config = dict(
    model='multi-label audio tagger',
    train_examples=26041,
    hop_length=160,
    input='mfcc',
    hidden_act='relu',
    depths=[18],
    kernel_size=5,
    beta2=0.99,
    beta1=0.9,
    eps=1e-08,
    merge_dims=False,
    batch_size=128,
    epochs=111.6,
    final_lr_fraction=0.1,
    weight_decay=0.0,
)
Rows from block 9 of a small multi-label audio tagger, named by matrix and row number. Each number is 128 + 24 x the weight over its row's rms, rounded and kept within 0 to 255. All counts start at 0.
After each channel's rows are labels from the 100 clips, of 14976, where the channel reaches its highest value: "lies over" is the class under the peak; "responds to" is what is common among them. Only what is clearly more common there than usual is listed. The data: melodies that start on their tonic, played by one synthesised instrument.
# conv: pointwise conv (model.blocks.9.conv.weight, 384x384x1), inputs 128-255

conv.10 [134 116 131 188 115 121 143 113 179  83 110 119  90 108 131 148  88 124 117  96  81 101 128  98 121 119 160 147 120  96 145 157 142 121 104 106 153 113  92 157 127 150 132 119 100 136 101 163 132 128 128  77 121 145  96 129 132 134 129 112 117 137 142 111 132 102 103 133 123 158 139  90 115 140 103 108 139 146 111 135 115  95 146 144  91 108  99  86 122  92 143  90 130 115  91 175 131 158 150 120 119 113 104 162 158 107 170 130 133 132  94 125 115 169  77 137 151 138 122 117 148 144 129 126 123 159 107 123]
lies over: D#5
responds to: the note D#; muffled (low-pass); tonic: D#

conv.40 [116 115 134  98 147 130 130 131 160 136 137 107  98 111 161  97 125 130 166 136 111 117 180 121 151 171 133 170 123 115  98 132 128 115 182 165 135 169 111 132 142 136 128 123 103 169 114 152 107 102 106 146 164 139 125 135 153  80 149 113 129 125 124 116 136 135 151 129 163 126 140 152 142 109 126 103 141 110 128 104 120 108 124  96  94  81 133  85 147 115 115 117 100 116 121 106  82 128 121  89 135 158 115 122 173 145 165 124 125 158 110 146 122 127 100 139 102 108 149 122  85 102 113 107 127 133 119 149]
lies over: C#5; C#4
responds to: the note C#; the note G#; tonic: C#

conv.62 [148 109 137 108 134 107 131 156 134 137 154 131  98  90 167 137 122 151 107 101 147 129 145 157 112 161 114 166 108 129 172 160 147 101  98 117  76 137 102 125 166 167 117 101 143 126 105 111 152 121 115 117 103 126 153 125 140  81 107 111 140 145 137 157 139  75  99 137 120 124 125 131 166 110 132 160 123 108 171 108 159 106 116 120 145 188 156 147 163 125 137 118 133 145 121 156 139 112 134 142 130 180 131 133 143 125 139  93 159 111 153 106 130 132 180 147 142 153 118 116 133 102 147 107 106 130 132 107]
lies over: no note
responds to: the note C; mains hum; tonic: C

conv.100 [123 105 117 115 118  98 177 123 127 115 131 127 181 110 124 109 152 148 151 113 132 119 123 102 148 135 133 106 159 120 133 120 119 145 138  84 147 111 121  86 140 155  98 138 140 159 142  97  84 125 152  85 102 109 115 115  99 107 143 118 115 106 144 149 149 137 134 100  91 141 157 134 124 118  98 158 107  59 148 104 117 129 111 115 119 125 139 120 110 110 129  79 126 109 117 133 118 165  90 145 116  99 127 176 165 185  95  82 107 131 112 145 123 178 105 152 160 181 160 124  89 154 111  79 113 138 131 159]
lies over: A#4
responds to: the note A#; staccato; muffled (low-pass)

conv.363 [134 116 147 132 127 131 139 133 109 159 145 135 111 108  92 123 115 121  96 118 123 150 114 144 116  45 145 115  86 153 149 130 114 169 102  92 126 137 166 150 116  93 134 126 159 145 144 127 131 151 134 122 112 109  96 125 121 128 117 101 106  80 132 136 117  69 175 133 131  99 120 102 112  85 151 118 152 173 150 156 147  87 119  50 128  77 141 132 120 110 131 150  98 129 151  83 126 152  62 136  74 128 131 146 136 110 157 133 174 153 105 132 140 100 135 119 124 101 101 157 145 124 185 113 134 125 130 137]
lies over: F#4
responds to: the note A; the note F#; pace: fast; tonic: A

conv.238 [127 133 163 123 127 150 147 132 105  73 123 143 133  93 100 142 143 112 133 181  98  84 139 107 113  84  96 140 176 124 103 104 108 123 130 130 100 130  95 116 123 114 106 122 131 106 122 100 102 125  81 143 105 120 132 175 139 113  97 133 108 107 140  96 184 139 127 163 180 124 131 103 123 143  97 145 158 154  93 122 155 167 113  91 132 137 145 144  96 109 141  62 144 115  79 117 144 160 124 122 134 109 102 144 114  98 194 127 153 143  98  97  86 128 113 127 114  92 130  94 105 104 138 131  92 100 134 105]
lies over: D#4
responds to: the note D#; the note C#; the note G#

conv.312 [136 104 124 166  99 130  91 141 122 108 149 105 109 113 105 143 162 176 173 139 170 131 182 117 116 116 128 125  92 145 113 111 167  91 136 161 102 118 113 109 108 150 132 134 154 135 117 141 140 119 154 112 129 141 134 112 115 134 129 107 127  75 109 182 140  94 181 144 148 109 142 142 141 110 148 101 136 133 128 159  93 135 157 140 138 128 137 112 145 162 136 129 131 163 115 130 118  80 125 136 129 155 113 133 123 166 130  91 146  90 106 112 125  96 124 114  65 127 121 113 169 122 160 116 172 171 132 134]
lies over: B4
responds to: the note B; the note F#; staccato; white noise

conv.73 [156 117 153 115  85 108 119 120  96 116 128  94 128 143 153 142 148 148 132 115 172 123 139 141  77 119 138  91 146 150 160 120 110 125 140 145 101 115 116 118 106 124 141 141 102 107 119  88 110 167 152 140 106 145 107 136 156  49 157 120 138  69 141 148 125  86 146 140 133 119 137  72 117 146 153 115 101 180 120 159 149 130 159  87 150 139 114 124 132 142 145 139 105 135 130 139  64 116  27 104 147 141 138 133 119 122  99  99 133 134 131 101 121 122 144 152 131 103 137 133 159 116 118 122 135 118 153 121]
lies over: D5
responds to: the note D; pace: fast; tonic: D

conv.298 [142 128 158 109 116 124  89 130  88 106 137 148 187 131 165 122  98 164 155 130 165 102 115 104 116 131 117 111  91 122 151 171 145 128 134 145 129 124 199 121 115 102 101  93 114 161 140 129 151 156 126 108  91 174 130 134 116 102  99  87 168 115  98 154 141 138  98 114 106 122 103 122 100 129  90 162 113 140 113 130 118 156 152 127 144 115 124 110 150  77 141 114 122 131 162 120 105  95 111 143  97  73 153 130 104 123 122 119  93  81  99 115 127 124 169  96 132 103 126 141 148 110 112 144 107 148 157 155]
lies over: no note
responds to: mains hum

conv.14 [138  91 124 140 154 131 123 125 138 107 103 102 148 167 139 116 141 129 128 138 102  95 124 155 143 112 108 148 133 149 107  98 110 154 142 126 120 118  94 130 141  78 162 135 131 115 108  92 113 130  97 196 120  88 130 159 147 104 136 202  80 128 108  94 128 111 139 168 157  87 150 131 164 105 121 109 135 153 156 103 105 122 112 109 144 138  68 116 153 116 147 106 120 150 127  98  88 132 113 151 131 111 169 141 135 129 124 104 159 125 103  93 125 154 167 119 166 112 124 143 148  73 136 112 144 111 145 113]
lies over: no note
responds to: white noise; thin (high-pass)

conv.97 [100 138  78 111 144 165 129 124 130 107 105 144 166  92 126 132 143  88 149 112 116 120 115 140 142 160 127 143 166 104 182 126 148 139 107 124 111 158 120 126 120 118 121  88 164 150 140 135 107 119  70 118 145 158 122 105 171 143  99 100 115 119 122 149 127 118 131 104 150 119 103 119  99 121 184 109 127  89 128 119 130 115 154 129 108 126 111 121 118  91 116  81 144 149 151 104 129 127 113 129 102  77 114 138 123 107 131 141  67  94 114 140 152 139 113 162 123 143  84 128 145 118 143 137 125 137 110 162]
lies over: B4
responds to: organ-like; tonic: B

conv.327 [128 126 130 102  60 134 139 123 171 115 130  93 153 167  64 114  98 147 133  86 124 170 118 100 120 159 159  95 115 119 128 140  82 124 136 153 110  56  68 113 136 136 123 106 146 116  96 144  95 158 117  96 120 125 137 148  93 108 124  85 134 128 148 124 120 137 115 142 116 151 121 185 154 107 131 158 132 112  64 101 125 151 110  60 169 138 149 151 108 138 161 128 131 149  86 144 126 149  98 100 125 129 130 143 108 123 113 124 115 127 143  88 147 152 119 142 149 145 111 153 131 144 194 121 168 135 127 132]
lies over: B4
responds to: the note B; the note D; the note E; pace: fast

conv.360 [145 106 130 137 126 118 104 136 128 106 113 122 120  82 118 119 134 113 128 148 131 140 107 145 130 150 102 140 127 111 117 139 137 117 140 138 115 115 116 118 164 112 140 129  72  77 115 133 124 120 122 117 115 126 127  72 113 114  93 119 127 114 145 126 118 145 149 115 170 102  81  95 149 142 112 110 125 139 142 134 150 147 134 124 113 142 135 126 128 101 118 111 108 108 116 129 148 152 111 170 110 106 146 126 101 182 109  93  69 118 154 108 120 118 108 105 137 153 132 114 146 131 128  93 105 130 128 132]
lies over: C5
responds to: trumpet-like; organ-like

conv.156 [129 120 127 125 133 134 168 145  92 105 124 104 125  70 128 117 139  97 127  91 118 161 158 141 129  94 107  96 156 141 102 116 154 160 138  75 169 129 113 133 140 147  88  94 152 128 124 121 146 156 155  95 161 155  88 157 140 142 123  98 163 134 147 129 150 109 137 177 126 111 130 130 141 101 140 155  63  98 113  84 126 109  91  96  97 105 131 110 145 134 155 138 167 128 118 124 141 121 113 118 111 104  93 142 166  96 158 113 128 125 151 167  94 129 137 125 141 134 127 130  77 110 117  97 147 117 114 165]
lies over: C#5
responds to: the note C#; quiet level; square lead; tonic: C#

conv.147 [138 138 135 127 102 134 134 142 139 125  97 141 105 137 142 164 124 121 138 114  57 104 132 117 138 133 114 167 127 162 119 102 137 108 144 172 117 118  90 125  95 118  84 167 141  90 154 151 137 130  45  94 123 166 142  92 108 112 144 121 174 137 139 125 104  99  83 133 143 133 118 128 150  85  82 163 148 125 132 134 148 102 107 125  94 138 129 148 146  86  95 108 152 121 171 150 113  63 172 131 115 108 134 144 124 155 176 166 165 146  98 137 137 148 100 172  94 195 143 149 133 131 126 181 113 109 158 121]
lies over: D#5
responds to: reverberation; the note D#

conv.318 [143 156 166 123  72 116 107 146 109 124 116 154 182 103 136 134 120 139 105 104 125 112  68 135 141 152 140 131 115  98 122 104 127 121 132 123 124  88 140 119 130 114  95 152 111  98 114 152 129 142 120 146  99 151 164  96 121 173 156 112 120 115 135 112 141 108 117  97 116 177 136 144 115 111 129 130 131 104 127 152 143 107 108 142 109 102  96 124 119 146 163 154 153 103 131  98  95 169 131 155 148 126 127 157 128 142  94 128 115 116 134  87 108 134 105 113 141 162 117 115 124 103 141 126 112 127  92 123]
lies over: F#5
responds to: the note F#; tonic: F#

conv.383 [ 98 153 127 160 169 121 145 110 156 104 135 132 148 140  80 149  59  89 136 108 130 134 153 115 124 176 134 144 162  92 163 132 117 130 110 137 148 108 147 116 100 117 149 132 106 142  97 162 116  94 141 117 146 137 136 135 112 187 147 162 106 108 145 117 131  83 152 140 102 140 136 104 135 109 124  71 109 107  87 139 164 131 124 103 167 134  61 141 125  93 128 135 126 121 136 102 158 159 177 130 124 176  80 109 129 111 149 104 141  63 144  97 126 134 124  85 138 137 105 149 144 152 106 130 145 134 125 117]
lies over: D#4; D#5
responds to: the note D#; staccato; tonic: D#

conv.323 [141 143 124 145 122 175 159 131 147 166 117 110 164 161 127 128 115 117 118 148  89 114  89 121 140  99 120  62 155 163 174  81 111 160 163 138 130 114  94 108 171 123 111 141 136 163 154 142 114 110 110 120 155  87 144 144 145 150 104 103 150 168 106 136 123 115 149  87 116 157 116  96 140 127 118 115 146 137 146 109 114 133 199 129 135  80 151 114 118  91 111 129 157 125 129 145 137 129 123 152 121 137 111 161 113 132 125 150 105 160 152  82 113 104 129 167  95 101 131 130 125 112 123  83  76 129 142 112]
lies over: A4
responds to: the note A

conv.77 [114  99 124 118 136 132  84 187 132 110 110 148  99 141  73 131 116 129 112 137 153 102 149 112 117 164 168 120 127 102 110 109 104 129 142 146 104 144 125  82 176 110 124 138 117 128 105 106 114 148  72  87 117 124  91 174 164 116 119 159 143 145 133  78  96  98 152 100 110 130 157 124 138 107 122 114 151 156 142 122 105  75 137 146 138 136 103 148 123  95 171 137 129 157 118 159 173 117 134 113 168 128 129 118 157 128 100 109 106 150 110 153 172 136 146 124 125 142 133 118 130 132 109 148  92 118 133 142]
lies over: A4; A3
responds to: the note A; tonic: A; marimba-like

conv.201 [120 105 121 131  84  67 136 128 148 130 142 108 136 126 129 115 141 158  95 150 169 103 139 134 121  98 157 145 134 137 151 148 165 141 123 118  84 108 122  59 105 142  80 132 142 118  89 130 143 142 120  95 114  91 127 136 149 127 147 144 113 154 128 144 118 115 138 125  79 121 114 138 129 143 144 101 119 112 167 121 127 129 133 119 135 118 137 134 159  90 160  97 120 121 141 112 149 120 108 116 102 130 122 155 126 129  72 139  78 118  96  92 131 157 176 115 141 113 137 134 128 113 153 114 124 164  85 134]
lies over: B4
responds to: the note B; trumpet-like; oboe-like

conv.174 [ 87 130 126 127 177 108 146 134 131  74 122 131 168 146  82 104 143 116 106 159 131 116 107 134 139 129 110 135 135 128  82 112 131 119  93  97 118  90 140 115 115  85  93 100 167 154 165 133 152 112 112  88 111 147  87 142 111 116 111 112 103  99 139 161 125 108 122 108 157 136  76 119 117 161 110 102  91 127 167 116  99 103 117 134 169 108 139 160 131  75 128 130  91 202 117 116 111 139 105 160 140 121 105 142 114 122 128 112 109 102 122 159 110 100 102 101 135 133  69 159 131 104  87 121 134 134 148 114]
lies over: no note
responds to: harpsichord-like; thin (high-pass)

conv.381 [121  99 120 140 158 110 127 135 113  93 196 131 162 171 126 124 110 138 103 102  90  75 125 178 119 140 164 118 132 126 138 145 117  82 153 157 110 182  75 130 141 135 114 146 171 135 129 194 149 109 135 124 157 103 108 102 105  65 114 130 131  96 154 145 142  89 119 133 165  50 125 113 111 135 154 122 137  76 169 133 114 141 114 124 128  87 111  96 125 152 161 126 155 121 116 161 116 143 129 131 129 112 141 160 152 140 131  93 141 159 121 132 112 130  97 126 154 147 164 149 137  98 126 146 120 100 121 103]
lies over: C5; C4
responds to: the note C; the note D; tonic: C; tonic: D

conv.140 [108 135 165 142 150 138  93 145  87  89 120 137 130 139 126 143 111 122 117  87 113 104 118 118  82 130 126  94 115 137 115 172 108 139 120 140  61 126 120 128 123  74 113 100 103 143  89 101 199 162 136 119 100 105 114 101 144 157 117 116 145 112 139 133 115 127 106 123 138 119  58 125 134 115 129 123 107 135 143  96 101 125 133 136 145 123 161 139 137 124 116 147 120 146 148 141 134 145 101 124 146  97 142 119 112 134 105 161 126 149 113 100 103 107 113 121  92 149 118 135 107  86 155  98 145 144 118 107]
lies over: no note
responds to: thin (high-pass); rumble

conv.186 [146 125 107 146  96 150 134  94 149 118 159 157 117 143 105 152 116 100 156 127 115 108 124  96 105 107 163 135 133 129  70 117 141 121  92 130 151  94 114 146 119 162 113 148 132 140 107 148 135 158  87 136 163 138 117 143 102  64 131 149 123 176 136 133 168  96 142  95 160 143 130 145 149 117  87 174 143  52 122  89 132  92 117 132 103  96 117 113 128 125  95  93 125 151 143 117 118 153 106 116 117 112 102 133 128 119 122 162 151 112 124 117 123 127 127 120 129 112 132 146 140 119 112 113 166 168  93  88]
lies over: D5; D4
responds to: the note D; pace: fast

conv.355 [155 132 101 106 142 168 146 139  90  99 109 114 116 118 123 130 129 128 187 103 152 117 131 127 114 117 122 130 139 121 107 107 108 100 109 128  86 152 138 122  99 107 162 119 184 162 203 121  86 158 142 141 111 131 135 100 130 133 137 160 117 123 138 106 145 100 170  96 143 117 145 147 160 113 134 133 138  96 102 131 135  91 169 166  80 102 108 164 114 167  81 157 162 122 126  97 132 119 148 117 165 134 161 123 108 104 137 112 119  77 114 143 135 105 133 142 140 151 104 119 149 191 150 137 100 110 165 152]
lies over: D#5
responds to: the note D#; staccato; tonic: G#

conv.214 [110 155 155 143 147 169 142 123 171 133 117 132 121 119 107 114 138 104 108 138 113 124 126 119 117 103 132 150 140  87 132 148 102 123 118 141 160 159 120 123 128 163 139 124  92 119 132 128 108 120 135 145 122 126  92 144 120  93 106 109  82 165 116 144 113 162 145 114 163 112 135  95 117 137 117 134  87  35 165 141 112  87 106 121 134 145 142 130 107  98 116 172 156 143 118 157 109  92 174 127 154 150 123  86 144 107 151 118 134 139 130 126 158 125 115 162  92 135 154 144  86 151 129 140  95  83 150 181]
lies over: C#5; C#4
responds to: the note C#; tonic: C#; marimba-like

conv.245 [121 136 127 115 133 110 133 106 147 143 174 124 111 115 119 144 116 106 148 116 194 192 147 146 121  77  96 140 168 179 115 129 102 105 118 128 132 105 142 155 142 148 177 126 104 143 158 113 132 126  75 152 102 125 138  83 144 122 117 152 154 147 126  94 162 134  80 119  83 153 128 100 144 151 102 116 139  99 119 118  98 146 142 102 142 142 131 122 146 160 145 155 123 153  98 118 116 170 127  95  97 125 106 134 130 118 173 101 101 159 112 115 151 165 129 127 146 101 148 157 132 118 126 114 157 125 130 130]
lies over: A4
responds to: the note A; pace: fast

conv.230 [147 128 148 164  74 166 148 114  89 156 119 132 152 155 107 107 120  89 141 121 138 113 141 153 123 125 118 141 150  66 171 118  95 139 106 115 123  94 147 158 136 140 159 159 165 154 149 125 121 126  98 104 135 162  95 117 101 144 101  76 122  99 111 136 137 154 180 190 161 149 117 130 128 167 149 124  75 131 123 148 153  98 122  96 161 113 100 123  76  92 109 173 141 139  99 145  97 152  91 128 130  91 126 145 176 132 153 136 134  77 122 115 110 135 145 106 101 144 113 132 144 102 136 144 116 126  90 154]
lies over: A#4
responds to: the note A#; square lead

conv.277 [144 109 135 137 179 134 117 117 119 137 107 133 106 121 142 122 122  85  97 163 154 128 104 111 116  87 184 111  94 137  92 119 143  92 124 127 123 178 135 120 130 168 131 134 173 148 153 123 159 131 136 105 106 165 177 127 147 107 143 143  95 155 137 138 119 106  85 132 101 167  85  91 136 153 125 187 164 129 115 116 176 136  87 138 137 148 148 140 119 135 193 144 121 148 128 163  97 151 129 179 146 134  97 126 117 152 108 155 109 133 141 127 158 101 104 112 129 115 111 105 174 102 170  96 142 127 116 145]
lies over: A4
responds to: the note A; pace: fast; organ-like

conv.373 [128 118 119 130 132 131  97 126 142 157 110 129 141 127 148 126 119 135 161 132 101 135  97 164 132 138 171 141 128 110 135 136 127 108 169  87 162 135 102  87 130  91 145 124 113 106 110 217 111 126 177 106 130 108 136 129 105 154 168 133 134 117 139 133 114 124 145 124 196  96 143 138 114 122 137 133 138 130 142 148 118 132 123 160  63 159 118 148 103 125 101 172 167 112 120 145 136 121 121  98 131 111 123 155 100 149 154 155 128 162  79 168 105 135 137 154 125 134 123 173 103  78 133 144 108 144  99 114]
lies over: no note
responds to: muffled (low-pass)

conv.63 [107 148 136 173 144 128 107 109 134  85 136 113 111 149 108 139 124 115 109 100  78 145 119 123 140  91 116 147 161 162 164 163 124 103 125 128 121 114 173 147 124  96 137 144 139 123 120 148 182 157 160 141  97 159 114 119 146  87 118  87 152 113 134 148 143 145 106 164 137 137  96 106 133 144 123 108 122  91 121 103 187 131 146 151  98 128 103  87 192 161 120 160 125 103 135 123 142 111 136 130 149 110 117  92  87 165 118 125 172 154 104 130 125 138 136 115 118 161 104 115 108 145 145 145 167 169 137 100]
lies over: no note
responds to: thin (high-pass); rumble

conv.345 [112 108  94 114  96 112 145 101 135 122 161 141 135 149 132 160 110 118 128 104 127 154 136 141 103  87 101 159 117 117 124 160 140 149 135 130 183 109 117 122 114 144 125 142 110 113 116 146  91 116  78 142 117 121 103 114 122  97 110 147 109 107 151 146 141 133 161 163 133 101 168  84 116  96 124 123 124 109 161 126 123 130 140 134 142 125 123 152 141 119 142 125 130 103 150 140 115 101 103  86 173 151 157 139 177 112  93 107 140 141 165 140 107 143 148 170 143 100 105 142 101 116 156 148 165 133 146  93]
lies over: C#5
responds to: the note C#; bell-like; tonic: C#

conv.243 [116  97 104 132 172 148 113 126 119 144 110 135 123 112 134 132 150 158 125 168 139 158 141 125 112 142 111 103  67 156 143 115  96 120 150 147 169 106 133 114 120 146 127 135  97  96 167 151 109 146 138 206 122 176 116 103  96 119 113 132  88 125 144 124 148 123  93  97 133 112 152 115  83 123 131 130 146 113 115 102 123 138 123 113 128 123 130 127 110 160 130 100 129 145 138 102 132 124 132 101 113 132 126 127 141 117 140 101  86 127 144 102 147 103 123  91 134 122 152 107 103 112 132  86 126 111 102 172]
lies over: D#4
responds to: the note D#; organ-like; tonic: D#

conv.135 [134 141  86 109 107 133 142 127 150 138 127  99 123  89 162 132 125  95 115 102 145 103  94 130 131 114 135 134  90 107 159 121 179 168  60 137 138 122 142 125  97 117 141 142 162 155 165 109 148 137  98  90 121 125 118 122 101 108 110 126 134 129 122 130 132  98 136  91  82 146 139 160 116 118 123 151  90 108 124 148 149 146 135 138  97 121 140 105 131 115  93 122  85 157 142 126 142 123 134 128 120  83  74 133 105 122 107  84  93  97 112 181 109 112 113 113 178 114 153 160 128 125 167 146 135 153 100 165]
lies over: F#4
responds to: the note G#; the note F#; tonic: G#

conv.192 [123  97 125 150 108 120 163 124 161 145 135 154 145 197 162 160 115 133 170 130 147 118 107 160 112 136 130 175 103 141 145 130 132 155 102 159 106 151 160 130 110 119 135 113  97  67 156 117 146 105 129  87 172 101 118 121 112 126 118 122 137 153 131 121 128  78 116 127 144  73 101 189 145 129 139 125 149 104 122 118  96 129 107 143 104 128 130 145 109 165 118 116  99 141 105 118 131 167 122 105 128 127 152 122 112  98 124  90 117 150 141  86 143  97 119 101 136 194 180 134 113  82 147 138 125 127  89 128]
lies over: C5
responds to: the note C; thin (high-pass); tonic: C

conv.102 [115 134 131 107  90  93 144 146 134 124  92 135 145 119  67 101 143 135 157 106 130 146 138 108 136 114 124  87 152 151  98 119 135 155 103 143  89  76  92 145 141 106 161 166  82 118 181 123  79 144  89 105 174  93 146 140 118 125 118 136 150 151 133 135  73 160 152 157 107 134 108 175 122 130 130  99 134 134 202 132 142 136 129 170 138 170 168 140  91 136 162 135 110 125 126 107  99 153 135 136 110 143 134 133 110 112 158  88 116  96 116 111 120  93 149 139 124 158 143 145 153 136 144 100  85 123 132 121]
lies over: E5; E4
responds to: the note E; tonic: E; the note B

conv.177 [138 145 106 132 157 114 116 145 193 156 139  98 128 154 147 100 169 101 146 102  97 209 100 109 125 123 106 172 145 126 120 128 143 139  91 122  93 114 131 141 128 132 103 142 107 126 133 128 143 105 133 162  95 134  95 136 132 101 142 100  82 102 109 140 130 154 135 132 142  82 142 137 141 129 157 129 136  83 107 156  95  79 144 102 114 153 158 164 134 126 154 153 107 127 134  94 158 142 146 137 109 124 140 136 104 130 144 103 151 129 106 146 120 148 149 138  76 122 143 116 160 101 131  91 143 121 140 115]
lies over: C#5; C#4
responds to: the note C#; harpsichord-like; tonic: C#

conv.255 [102 144  97 109 149 124 141 109  88 158 126 124 121 154 146 118 102  93 145 124 113 148 106 101 110 125 133 144 114 116 168 119 108 148 120 128 159  94 138 130 123 146 137 139 136 122 119 165 131 116 113 155 123 134 128 113 107 135 172 123 165 116  95 172 133  88 189 104 110 169 133  88  97 152 123 154 140  98 122 136 103 104 153 135 131 128 148 176 110 140 116 161 164 168 120 126 151 160 141 127 139 140 127 137 143 114 128 116 123  99 128  80 133 125 136 111 178  99 125 147 111 114 113 152 112 118  99 118]
lies over: A#4; A#5
responds to: the note A#; the note G#

conv.326 [131 109 149 109 115 180 122 121 107 120 154 100 143 170 119 145 112 123 116 165 114 114 137 148 118 145 126 114 157  88 118 127 147 110 120 161 163 138 124 142 120 137 133 103 132 181 163 104 127 120  96  77 166 117  99 158 148 120 101 154 141 109 105 116 128  98 101 121 145 112 132 164  75 149 155 131 112 151 106 168 166 152 178  71 140 124  89 122 111 123  97 127 120 131  95 125 140 119 148 161 112 145 146 145 101 165 145 146 136 160 124  74  97 130  97 128 137 164 114 154 150  73 172 159 117 114 144 136]
lies over: F#4
responds to: the note F#; tonic: F#; rumble

conv.362 [118 120 110 124 115 112 146  89 155 156 129 124 152 127 139 165 168 157 121  96 142  85 111 164 148  92 130 153 169 131 126 163 118 128 127 155 149 116 131 134  96 130 118 133 128 140 153 151 157 123 131 120 136 113 152 164 126 141 138 124 133 144 122 127 101 107 152 143 125 152 128 153  75 148 138 133 153  90 124 143 113 128 183 123 160 161 133 110 146 156 134 111 135 145 160 157 128  89 111 148  74 145 145 150 142 165 115 125 164 131 144  69 118 129 106 112 141 102 108 138 136  94 142 115 112  80 159 144]
lies over: F#5
responds to: the note F#; the note C#; staccato; tonic: F#

conv.72 [153 126 126 145 126 152 141  89 159 151 132  67 129 132  98 143 154  89 127 115 160 134 135  92 135 145 100 112 122 103 100 112 107  85  81 135 120 109 111 133  88 116 142 145 110  92 121 156 121 122 113 127 154 134 106 144  82  68  96 119 104 129 151 114 111 125 172 115 143 153 150 104 141 113 168 139 137  82 114 144 104 133 136  87 173 133 145  92 134 125 105 100 113  90 132 148 117 130 141 146 118 107 111 180  89 121 113 106 155 158 146 140 119 135 137 115 162 151 159 135 134  98 119 135 157 161 138  88]
lies over: B4
responds to: the note F#; the note B; tonic: B

conv.328 [109 111 118 148 122 133 123 142 151 137 147  97 142 151 124 122 130 123 140 114  63 132 122  89 181  92 171 145 122  88 145 140 132 147 157 101 139 126 140 125 176 124 161 125 142  98 147 128 122 163 109  93 118 120 149  89 162  97 162 137 115 137 135 139 151  98 113 149 158 160 144 117 138  89 120 134 109 133 112 119 100 139 139 117 187 184 119 118 101 126 122 101 118 111 100 142 125 148 132 138 157 104 134 125 124 165 132 138 113 162  53 134 185  70 128 140 150 122 150 103 134 110 149 146  91 103  96 103]
lies over: A#4
responds to: the note A#; thin (high-pass); tonic: A#; white noise